config.yaml
model: "class-conditioned image flow-matching model"
dataset: "dead-leaves pictures: piles of overlapping shapes"
arch: "dit"
objective: "flow_matching"
cond_dim: 192
targets: ["shape"]
num_classes: 20
cond_dropout: 0.2
norm: "layernorm"
activation: "gelu_tanh"
head_dim: 64
optimizer: "adamw"
steps: 13200
Rows from block 2 of a small class-conditioned image flow-matching model, named by matrix and row number. Rows with one number belong to one neuron. Each number is 128 + 24 x the weight over its row's rms, rounded and kept within 0 to 255. All counts start at 0. Numbers have three digits each.
After each neuron's rows are labels from the 100 images, of 14848 (inputs lightly noised), where the neuron reaches its highest value: "responds to" is what is common among them; "colour at peak" is the nearest of a few named colours to the mean colour under the peak. Only what is clearly more common there than usual is listed. The data: dead-leaves pictures: piles of overlapping shapes.
# fc1: MLP up (model.blocks.2.mlp.fc1.weight, 576x192), inputs 96-191
# fc2: MLP down (model.blocks.2.mlp.fc2.weight, 192x576, transposed), outputs 96-191

fc1.392:122145148110115126159091144123119133146144137137120109113128111089145118137109128141182114116122156149092123118150131165137135133121112135167209167135122161137129101109103147162106125131103172100117157120109097163168131113148149098148106094150117111160116134123099093116118101083149150120
fc2.392:112116111135120103134109079120139145109156117172111091140116113140123103093126113132143044113139116104137101123095132038144129131153131083144144140127144128129108139165137140151135134150096072186113142138148150194090137109110119128101129110119093086101132126083146103086160140116137153117
responds to: vivid
colour at peak: grey

fc1.520:125100110112133138157132159134138112138103177148109138135139094121153153109131136132121140174137088093200176140177132112127136150110147116119157140085125102098144143142073145146114131144131182124109086180151143122062099144046124098143147131091105127144108138141127086160125138133129126180
fc2.520:167108124147095137125104102141118128125144177147126142124150112133117140138178133085159102164149122086089097090087144147097132081122099138191115134119109128173100140116089086118179130104133179099147073165143164132109112125087108161100133145151090118179123144120143159149121128132126083092
responds to: vivid
colour at peak: purple

fc1.378:167130136136143157132123108130123138109157126098161137149139132112112129113134130125126150139147127155046054132147120123131118137176136089138137127061112173151128134125130115166119140089121143111132158121141110124147155091149155139165092124139112104105170124154121147097139121145145144102
fc2.378:122149097129148113133135134176116081159138110117170132122130147127147163096105134170135117131138131143146147127152124153132129103121146111110118152165127118082145131113129224131106152147133104092143149137131124164115124119135108152171148119117111119121096110149147116142093138124114154173
responds to: large pieces; warm; vivid
colour at peak: green; yellow

fc1.498:170124095081132121135119119146147125144208115137148147157133090136116118128117144150141138125087139127155153137114155120132169150110146155071175132174129166128154104120141156143140122169127100129085113117154100079131139102104148122134098120105112115145124149109118122193129161129127128112
fc2.498:143138143108124146118103130081145081122117128104136129167149124124151115111108138148129172097125135137139164133136115131131100126137112136017147145150116148116131138192138126150127109121116125104106140172137141155111115135124114138109117140095130154125055161123140133162130128151133125132
responds to: vivid
colour at peak: purple

fc1.565:128146150112143126126137127123132138157124079125163084154116133097126142143140138176110154140156129127121139113125138144128119142116124101119167103168155153136140114117130191115138045124145103133154107052109122109118109114092154135105135098145130170169096143151081140109124153147133117157
fc2.565:089135112125097128128122133134123135140121122108116092125070091123123141119119175100076060146106126104123126109127145088128083112131116143102100092132086145138153097105142147145124094143128122108143161121113107135140113137133125114117091126140096153147098175156135126107134163114150148116
responds to: grey; large pieces
colour at peak: grey; pink

fc1.109:159141105107155118125121109145134134136109080145123114117183094138095177165072126201123094115104128112086139120111134079128127137131105135135152153130086140116140131154149137158118089167125147134109115083118128125099128114131109101123110118096063143159142138154145140104120128102135109106
fc2.109:095134127134154126154137108111132119133162135154095109132113097160145174069147132074107160106165126131124129145167113139157135135159140113150111124114124112116097137142120129141123055131148117144152104104118126202139117140086100089119166148106133092084093133136105138110123178102135127100
responds to: shaded; grey; cool
colour at peak: grey

fc1.293:123115154164115170134141076187168077142115107129149107071137119131123116137123183129127121123162131114142159141141112074135141129124122146117149118058115146121137128108139105138131131154137162098118123144138116118125200119136151111159125144125110113118146110108143126109112241117107131102
fc2.293:149126175104120117134122199091135114116124112106102136101089148114164167154140084121132155140136134132142139126116127167132169169128147148119159140092151136162143113103126137117119093101116102151128088074116127158134164115135178129082150129142117138142145128106139161093133255125124141131
responds to: cool
colour at peak: blue

fc1.235:171110102121124125127139132141138116168149092103150146148133104103120147128110185144158125097057138132124121123113136107126132136114134123099150111088100177134140119105131124176135141152108150129103128110153158128140130131109148115145119115125052129148100100130116137171136138131119114122
fc2.235:108124110112119116137111125122158108127124129111130104136139144130119127127134044133131123137255110135137098122129156129146133114122145130054128131097124147134148123103121152149119111125132125108118187102115120174117110131144123130157130123114066134120118163127122135125100069135125116122
responds to: grey; shaded
colour at peak: grey; pink

fc1.80:148126140140127121146082099170143100108133129139153151119102104100104121130145159119139139114157123148154087076142134070128139138124120126174150131078106123148126153097127104136124111156153164099071103109161103126155184142113141112148132115108069079108127130142113108161116223129114128157
fc2.80:122163136129093132133145143141150105136127136145131182132147152133142126156175118093154125125109151113137146116119129191082155150119141155145084120163132097148109140097110143132136115121098113103131129110129122197146172126119122116092139132089104147158146126105128154133126197078127141101
responds to: grey
colour at peak: grey

fc1.215:104107125168122111145162110122137129164151109143106120102127095177119147144141116152119139108129111120141120142124140106131137124123091146121146115105115135163135106149135146127067127116168175118122111177095170120138142154142140099130092136122139140092151115109105108138087114146116132133
fc2.215:078065152156112131120109149116140132125129134130109121139131138146142143135160144156121106146110119094102135169124131141103130112131117165137151111110124133103123132194128140132086126144101167122071111181108133093135107138122154100144107126164148106106123114128140130107175121156133120109
responds to: vivid
colour at peak: green

fc1.412:144118126149127127132123077149095193126141118174147145132156118153137141124086134153155118104149127140127075141138178085072162149148135121124156141094147075112153123127130148142129128159120123137102102125121110148133144131127145107080111124118128092122192147140111110145117120128199179126
fc2.412:135102106141173085120145144122118134116187126115115137139113151115124129128096124110113157131115112116103145099110124098141207115134150133112136125125122150137115120176138143135121218134128138128118070112142145122123121129109156127175102119144168143121101102121123127137144160140160147123
responds to: warm
colour at peak: yellow

fc1.292:125148160128108132130097146127119140093127114138124113144112108124142156156146119148108126147154167173153135098115123113119123152161082095122115145138138131128124141101137135110164075125178177132162081067168108150174091148107139149094141141056134147113132139124128145085150133158126120142
fc2.292:078170106118139130118144115131117137122115095129140111179123147117146137114176119130137133175151143191077134090146120116091110096113098110127149133096100114120130110112143131132148121114124164145102144043161079126161116150099149089147166089093119114120135142161101135120112177107153121116
responds to: grey
colour at peak: grey

fc1.22:132123104134137111168124134108140096202149127138117101091156080150164134161080120139122122152148114127182151129125131153142097118106157170109150158074139103106117156128099124120114141150157134130097097143144149094142113169107150089150156132115115133118134151112120155167111087162140128131
fc2.22:121130164093103140108124111142124122139124097141141130101090122107106133153106123147114140124148123128111113117123135096131090165139126154111167080090124133153125107101121104130134126092127147143049143115154125153167153121126144149120129121165120127168091156119104091120121104140145124132
responds to: large pieces; vivid; cool
colour at peak: blue; purple

fc1.150:134155119135155145132144130127146134117121082109086142144132111165086141134150110103146131120128099085073158123199130107146127127136085153110113151113117121088136142141100122098126048146120155133141106098131081128138150142169141158100116126104137120119104126135193106109128109136148131157
fc2.150:099145146115139151146117150111110123125134077105193126139135105167168156167144110120118177111149101153143126126115139112133125143130107170140106162146128130184130125109111127175145126106134142106134162139131125188094097114144093121123137150107144140116146109127125159184135081152158126093
responds to: large pieces; grey
colour at peak: grey

fc1.309:138121138149128145115154124128121147132130134109148144141134157103099138079138142139144139132151134127043104119098137102140128151150116077091116106056121120145127133091130115122165129126129194123131174159159084154094141092129174155122102147128101124146138117132131131094119135112140139141
fc2.309:143133134114117157134123107139129098147102143164111140135146139133139149087139127143125138136163153129143128150168130109142125065113098054129147119143141097119131147135116154168162129118121183151165151162165085117117106093122133061131134121133176103113069157124132119158130149142110137152
responds to: cool
colour at peak: cyan; green

fc1.571:125169146128173134168160112105139111130127110138130102125171143142152117120139112134071123133160139102123122129128106149139116141168164097103165127114160111140111139151115147158160040136132097153121162172162148125082081120101108108124110125158128150097103103136119117104115152153135131141
fc2.571:133160125127088136120109135162134128120113112124125084089122117162098105128159126161169068144146126118135139144133124109130118109148159129105087110121086137094111128161111105092138128147157119138118147127174165092129102117145119157139109108084137125129147116140126179164170150123143138129
responds to: large pieces; vivid; grey
colour at peak: blue

fc1.114:135108123146100093104123133107127132112155112126145115115124128126127099147085123138121146114138120150133159100110136124158115127132131123113164135097116152155136049105127144137150137150114181114134128157108158095165132117151106102153122140141134149115151117105169131134078130089145128109
fc2.114:121111132148153121138140122090102133083143155102096106137095125106121118144106143151141123126122113145097110117157135140177112138130106122122140110111086156083102084085107099145157140132140202105140117150119162135156147105146193126137135122139154140111129125106095149103144111200110097140
responds to: large pieces; pastel
colour at peak: pink

fc1.84:140138108076139122130133121177146125110123138145113171123118127114139158128097141102171144112123095168177148150121114127126093103087119142117075177135108112152116122114146114171072127099099145169140141156169130118127152183128139110130147140152099153143110130115126143145110125068128128119
fc2.84:144144116133113122126130145094131133128109120082149174103116172119101081103103139088127153112084109156120106147147110112138100131158128165110193058162146116104133108139128143114089149124147163145107146146180107131137137145133133126122115149143118132145144126166149112129146130145128152120
responds to: vivid
colour at peak: grey

fc1.339:114120106144126166129112140169122106153133139164157140122164120125116119149107124135166137153178112090124135104134136164144108147121136106102135143081108121144111133099145112148130145147120153122139136090122123139127096153115170110104117138136068108128169124134132141150126171160125133139
fc2.339:137127147156153153131133211168133095098104115112149131145117201111128137125105174122125125141125113100138198118136125160114160122139109135187144124111117118104105144105117112107140145116110140125141123102112126100126120139142142122104131147101157167128087148161137128115136085129153155107
responds to: cool; large pieces
colour at peak: blue

fc1.319:129142147119155120118095127102132118144109122118095151134169162162159168130090143174101094124140146128106133137157129135137111127111124145075149127125119119092108144117152112146106002159141128114119080115156113078107162140158112124149130147101112103108101138102178142120160170130138092127
fc2.319:166127178115109106132142137136133114103164106132135145143116156079116073133109165129156190076124129132124134106101120066117087124117100149163141138185107120130136148113142117140114091108140149121116072125128131173128154164139170113132129114138129174117090112093083148113123150129140103142
responds to: large pieces; grey; vivid
colour at peak: purple

fc1.36:110118109098134100178149098163129142167125135130127139149131111135131126129099136125154118151156091110152170142117124103119112111098101133086143100091139117123104136142123142114087134161133128123106069146107154116152121113095097067139119195125081130105135139171121145137087149143107125170
fc2.36:151121154137109126085118125134130156116144161139129118115130084149101146156122144140137123156127107117111102108146136103133121194186135157156109161153103112142126124140099074148138137144136108090105100106108148142166134089129140154108144102123064119120122107155132089123172135183150137080
responds to: cool
colour at peak: blue

fc1.261:135118138121115146080104127144137133107095135137126208148126065112093162119073126112128113099139111119080121116086133106116151133188145157139118165138124136128127163140142138113139071148127147149123132076141141102125141164075140161110134128088123124123149129129127149108151134160117167128
fc2.261:119112154151147137169134107127125100136139135144100154106121124139141131161079108113142142106157097102156144141173136128148113132140155122155128109209162101112123149126114136153138115107131120106116112110131159189102115149086123109147149132116096097106117108112152107122109162099140095105
responds to: shaded; grey
colour at peak: grey

fc1.344:135113138166117128134110183067151098158173122146104125104145124119141136141137097134153110113140132107114137124151132111189065147139148103123146122114103203151115126112123134143108134150116126113110111128141110138117142144107143110127068119184095090126131101106146141151128144120073106142
fc2.344:147159142134091116118117076128133120124129134148130087096139116126129100116130153146111111122128147160111183132126129121115250123124121161129119136149094127104132130120122131136115152138131120065128136154113184115137206132118119116179131112142129103121137125092137112116124174150175157127
responds to: cool
colour at peak: blue

fc1.413:106106098118164126152065151158131137133144107124132134112113141135104133128165122116131134164119172108097116143111121146137144152177093129127124109143091117169125160135114143143075139094171177125143141138159132124123139100134114135124118117144120113103098093129131056117075137125126143071
fc2.413:122081127116079146116172094105124129130128103115107088135065105147187132115160141133097139133151155118141128172150134118174152090094130100131123139106155106091137176133135124122105123130091112124131122147142138137111128106133154110119117163111129125083140129114147188143145127136112136163
responds to: vivid
colour at peak: grey

fc1.335:147149152153133134126161125134124147150136146114118168160128164111113106127104124155126104113123125142116119120107134150139138110121095135154139136119107147157104132158130102152130066109054117129113153129106091126162092146089098120189151143138138134193179140167100167141136100147118113123
fc2.335:124121121071111098099105108120131139104162134121176159128135162101104131132102101121126114131154138151126095104160115118108155130112132097156119137091137140121119187090115161124113117114110133072138116174094140123127128137127132125109126113149085142088108207109136120138125181124103117140
responds to: vivid
colour at peak: green

fc1.146:139181138116159121142133152125132134132113067146141097132161131111129170156070173186107143119114138124102136116126144125136129131119119124088140122130134116109116151137123113151118000162127120142153139149136101075131154090075137137096129102141129145170142140124133135103136148133150108165
fc2.146:121134113110082140117144145128141133117131117115095088162161151108125108184085144146089106122089090126110126117123132138133127148154168110156105130112101104148139143138114130132132118117128141130107159186125120147110134147146131148184138110128131182109089151127166140138117152133148133138
responds to: large pieces; grey
colour at peak: white; pink

fc1.82:140145101168128119150117095152140114058133124135155127085147115163084137126162126105112093135139167149161140116131142126136111155143104102148161104136155130121120129117120120114122067104135157122123113086184115125168081151143147129123093145120124124089114149138143100114093123144133158135
fc2.82:127149106084137140092129151091115129093098116131152113157149178154184090085162146150158149117092147177099117144121126086130114106130129133130133145135121111154105106109134122147133127133159132121118132095163108125156156140141163146107130109101121101118146127143113179154138124129127099142
responds to: grey
colour at peak: grey

fc1.348:124157146159082149131125119167119132090109147136131105129147110153122143130113109158112126091113124135153089118117112145130106159123131147201114146053123118107130124107105178139168132126117186102122129099100131100131120074113120115089089086133117109161130125103139148116133129116138155133
fc2.348:143144108077112161145118146074098081100136145127127126150122154115125141119153171196155108077129108144109127060137101140147132121115107116138119119156097102105086132112114090111157134113131137115109127111099126117122099113133062174149149124134131128125107098117125134091061168194117130117
responds to: vivid
colour at peak: purple

fc1.231:123143169095144107124150131121127142208164118154115112111134096175121113137107120145145148076116126155076136160156159108129137126104114137108122124108160101109133118123109101130137114135128158152164168168125105172082123152079105150159126163114116133156169142173130138148141112108098161103
fc2.231:164124161100098138116115143122150127119082160144114165115134088133170119173090132162132118127130108134149108122096128123114125137128153122113174145109137169113126114125129126119137111136124133119154124174117125083124156153080165127098073128187086134140073144092085115137117145171145117146
responds to: shaded; grey
colour at peak: grey

fc1.198:145085105152120144137152108119136141190125163135124106138143132091131127112122128109152138185148112113116151138108131108146130165135112095102148117116127093123125148102129138112147135110171141156085117123168093100125116105121144128156121181140113082125135081153126146145128177093136141137
fc2.198:193124141138150112136092116147108168137156159106125062136155122122113084097117126116116110168147137135154117113154135102171118086109135106186077167071144137116130157089061130161157122156123164160149130129138125140144108134137178094119116120123110149137124122113127131146119142161100136089
responds to: cool
colour at peak: blue

fc1.105:131165128139131122151135141165122111138117150144151126117118126113146140167126121099119152146135043176119142121145133129135126126171103120110169135140112119167132142129148124170195083162106135159172175157129115110185116163134119180116124145119130136125156123123201161131115081124125110136
fc2.105:115195107151117125114130132108139168156118170139123113131137117135130152169139090155157118132131065195130117131125146133128131158126136084129125130111166120101146144133131102054179135099147153126159119129153127142160138151116142088122141138133121130136135120148103112180141079116133146123
responds to: shaded; vivid
colour at peak: grey

fc1.233:158143141128112112140094136153088134151149110089143127087120109132104125170119121144160160165117124094126123101152142112151104149111121111134138144116110193131083113144105118132109142139134137121124127109098133143149115147107145128188110139110096154122116114113113114117126136139146108112
fc2.233:116104140124105112109129180113083117126148141158131100118131096138148138122110103120125171119171120147129174157123145133131125144146137133109117121142111109150062107143139175129155087098122155138095157102124116116126119118114134138122135131137107111140117129138124104102140155111112119162
responds to: large pieces; cool
colour at peak: cyan

fc1.466:123123154147119129126111128132150114142128138201083116141179119158144156131113089129093124123174129111113112149154124123139143143145149119126149121163120100107118130107146110134122000170131106089112096115122101144115119115097106127118116121157159095112167145071145141135129174137128134141
fc2.466:118141143117117119137118122150137106125113095117177100113141175110117112151127043148141175153255125129129142109129127164123169113120113125067132140101114118125141138113097096139125164117119112104105160174125145097116116152135142128110097125138101163123123126110143140111148052146140148106
responds to: large pieces; grey; earthy
colour at peak: black

fc1.230:133120123096187136164074133117132133134137115129138154124141115155106145136148126121071125107113074123142115099134119146136126140159132113134105207130106126146121145081122138087120132080136133124145123141123130138097137117107128062127158065127135150175139088178159123130106130180140120111
fc2.230:140128160116112151110195132136128127125133107158160125096177151182166099117117140113165116094155092124095151136118140135135127116107133145147139044110124083090133134093128099157112109172115145124125121100127121140106151104088110174141157182137142151149131145130102158087138120108120158141
responds to: vivid
colour at peak: grey

fc1.376:131110125116110121130167132154128131100108106153139144135113147110151162106143112137122143151119104128143120124167125106128135106107098150137187148131132128194136131112145115153107053163107122141138158098181106096140112099157182134121114111116112149150112116120185074082087112133123062145
fc2.376:162134082116130152116103121119152128081158109099177128129132114105052132113139119166140130149121133133124124118098119153123139187135127155137087112122143127077127145129136131110126108092140114107123130146157101137117150114149099112115090151127128154124132109168090173183184111117123209119
responds to: grey
colour at peak: grey

fc1.211:130114168129145134152102129137131124103146160142138120147132162099152146153079139155123121139122205191166124106092140112122129130105124105114162129126144104146154120118126098127100073107144178130148174128207100124101126156101125131144154145092112121124098121120129137107149126183130151131
fc2.211:140099119123145128133159134105119124092114169113084127102132151090111125124098124144148110126146167190090122089157111102157121144172136081141112132128111083123144096107140133135111111117125145132115134149157101139102139154092176131124124114137134110112159086109084149077117106094117084160
responds to: grey
colour at peak: grey; pink

fc1.57:135130104109145157149124097133168158122133104163115112153175105131096132110113125162142112081139130156104078161121102121089146131135155149122169137117153120107175091119146124154132116157111087083138142138111098121118107109105129156113121126163122085133138125101143081108122108125180132101
fc2.57:130182088119131096126090130146082141112113082145133129110152148155138144130107058174135117134159153135159182149148126110111132126114130131115117088131114077087123100082137092127128151136123113111121137123114147121137109100167140108179110110157104125129145093157150138137127085118141132134
responds to: warm; textured
colour at peak: brown

fc1.312:139118132120122150145149151145123123149120143140140128141129098145135130102102131143125146147141142137126110102141133121143093124046122140103094113114137124145125135143131116144094129135117161136126125116134140115171123140133133140172123085099115145119181171159095158140111133139114134135
fc2.312:110139118178140141123091150130140159115118144138150134143135090112143120128094147128101124123118134141151108120084134168137124110146120145138148150152101143102118108171138126128105134120151139141137130098133123135162149125162131149091149173113108116138111115144162120131161123127146098116
responds to: cool; grey
colour at peak: blue

fc1.505:109103155138132166104103102120132141117103118184131108129133110128126104124135088148170062115210124110134129091177128136142165146155122128130121133181122107144149121098125144101112090149161105092150151118126098124114094144127140158118130126151149130165222129136131114123110075134137139130
fc2.505:102089123129086112130127111181140112122178126132143112132131167138136175105154003088104137123144126127129138141105145126143134130129152145139123104083130121122145129090128107163112072134101119128121142077111101163113124141143122104104126125112094125154090092157131135113105111124133130120
responds to: vivid
colour at peak: green; blue

fc1.487:155127111105092164151120153119144122123141144143133127116137127112117118150108087153140158132154146136075146139117124111143067135175142082108125146111096146148117130070163119165123136102137136112112126083125123130139115122137145124139103130108074096107176155121117117163128145153103127155
fc2.487:142120165197126128129131150089123140116130112079150143140144129106161096154176113122137141101053145120167090140147122167130060136108114114111134121107150153096130112084109094113109115182127085142159138142139168138124125125143126099153136146126130160126083173114105156119149146108113136100
responds to: cool
colour at peak: blue

fc1.152:131100115082156136148112121119134115165142150129106099131153075162148182138091139111121120150139107104107107138147138152121129127096113136137195174150148144125120153165110140130106121122112095130107099122122103126133116124111148097130149179123125114156149142123122139133123101136129128128
fc2.152:097151109083156140143117148102107160126135103092129126143129145121147098118129166135103170101122157115139142163142136088169111139141103144134152170104136125122110106090172100098150116087096150116082157164131131121131120115113137125114099164117120153089086103142137156124138167137135131146
responds to: vivid
colour at peak: grey

fc1.286:107155132128128147159121134099121122131150174127135154113130128138094139158137145067123144135125085209161142122129135129127143121133103097120141142130141125131130114138140079139171074120112162136123135122144073104190120179107143161106125152113140132109118149109183121138137134142117110125
fc2.286:103137139157110125102121103137138126129085161148137122179172125151130127174126119130170116159143073220115116135126132125143138110142131102126118130134132102100129110130132153091194128132121154158140092100158085162162136162093150087135115129089100125098135161111090119123124139105123130106
responds to: grey
colour at peak: grey

fc1.305:108104136108070127154140119145130138133174075131127151108133078115068096124153148109160163125119119103117129146126141133130129149144102108162100136084125137149130081165116133125191081128103147141134135170140058140118099145127148129135130118127131120150144111146115137160114140126127133152
fc2.305:135103149152100143108128145139125113116148116119138139148140141120108069122130132165176149128163135109136140150102136125139100115117129129083181105090125082125118119128106135129152051126116106112109093136155119134153113115130117109111111130092191129116071104151111120171170156165126099119
responds to: grey
colour at peak: grey

fc1.437:179122101144118107143103125150125155144171138129143128167109098114139126134119161136123142117112126143123113138141150134115117145116150130079155137083129198164122127118130094132131119115110146128078104121127133127144115139136130142156076123116078084123153137148121132162122166141141134131
fc2.437:146125106129127084121129126134146150152117103141116090122116166136136120094103101143134135123171141102129147129128167161145125113127126112153123117154102131097139133137122116146137134097127157080140167166111139131138127135134109143133130126128104127122055178111114099142117045128144115115
responds to: shaded; large pieces; grey
colour at peak: white

fc1.70:124157144117087125185116125128126140142137083117154090130153113134092152156166120096176124116156185129092130135141144133129126136151106145145124153126133123109133138133122129104115080128187135139169124102173119135070113169121112084123128121086126134138109127143157197112073127128150183114
fc2.70:123140139111112124087113143140097117109146136125116119121146146147172124142173118131102116136151164159148146150112103083144096144100160147101145116131161095148130118144119160131119112155073114143121146079156081125081125130128178160122113123101115120137147118161086090140146147140138110151
responds to: grey
colour at peak: grey

fc1.93:145148106157120124117181164088129143100134154135136088151134104165118134160122124128133117120107101130113122149094126161137119159131140139146111119095122138128131086129136141152174134128135119065124142142090106125128119205089135122123099178145122138107102117117116126155120091136122095129
fc2.93:153112121072160118167126154163124122087121111111089127138153145130116061127113098153131119111117125106146110141090123102088119113121120097096145110135131133110115098128154117115148118122141135148128130102097091128123131173088110130137048060119165144091133117104124144135137126100141098153
responds to: vivid
colour at peak: grey

fc1.534:126136132113134141077070129123129136132144106128107142166113141140116128118123121115137120182118114139089136143121122133140124121112130149134159135116140118099143063098096089133129135070093161115133116100117169106184137160101110096115149202124142142142130095100143126108105139143134140192
fc2.534:141133125148089128169151086132123116122111077132149104099168155131146157115126134139134129143131114144159114152127142110170129112116131155118123118105087155158140067133119118114160119148171132102087172097115119107169119136094126162121189060126110138157136122088130088125158130123119104054
responds to: vivid
colour at peak: grey

fc1.327:113132156111124145124144117156132133145144098152123133156125164105104126135164155139129081106155135122120148118115128113127128149122122108112156120109132130144141123149113172135148032124145135166125141095127101075112103137075119127132126102146080177169220150175101117139113132127131118161
fc2.327:091141056107097130121147152134144127119092123144133108127143185149112160120155071124080060148108145135127134119111133111125136128111131113137111122156136105139157115125121072106129131147129127120187153119121150094134095156153105132092151115123128087161126128171151162121128175104124139119
responds to: shaded; vivid
colour at peak: green

fc1.318:131115072131117100165113129186115100072098110133138125122106130103140156156118133126120105146153142108155079120155127094161099127114116147168148138105117113135123103131087119128126144197150201125082109140130156064133095103104110150096140098145133117139178119129124107140093141107138136126
fc2.318:147108134177160134099105166046124083120202118130149116118120157141100134162130133075158103120150155126138133130127142161167119127167145156082107124166119155095093093102088114122149126068117143124100123113146116175153132103131103141142133122156159078144089094128119163127133165136116095143
responds to: shaded; pastel
colour at peak: grey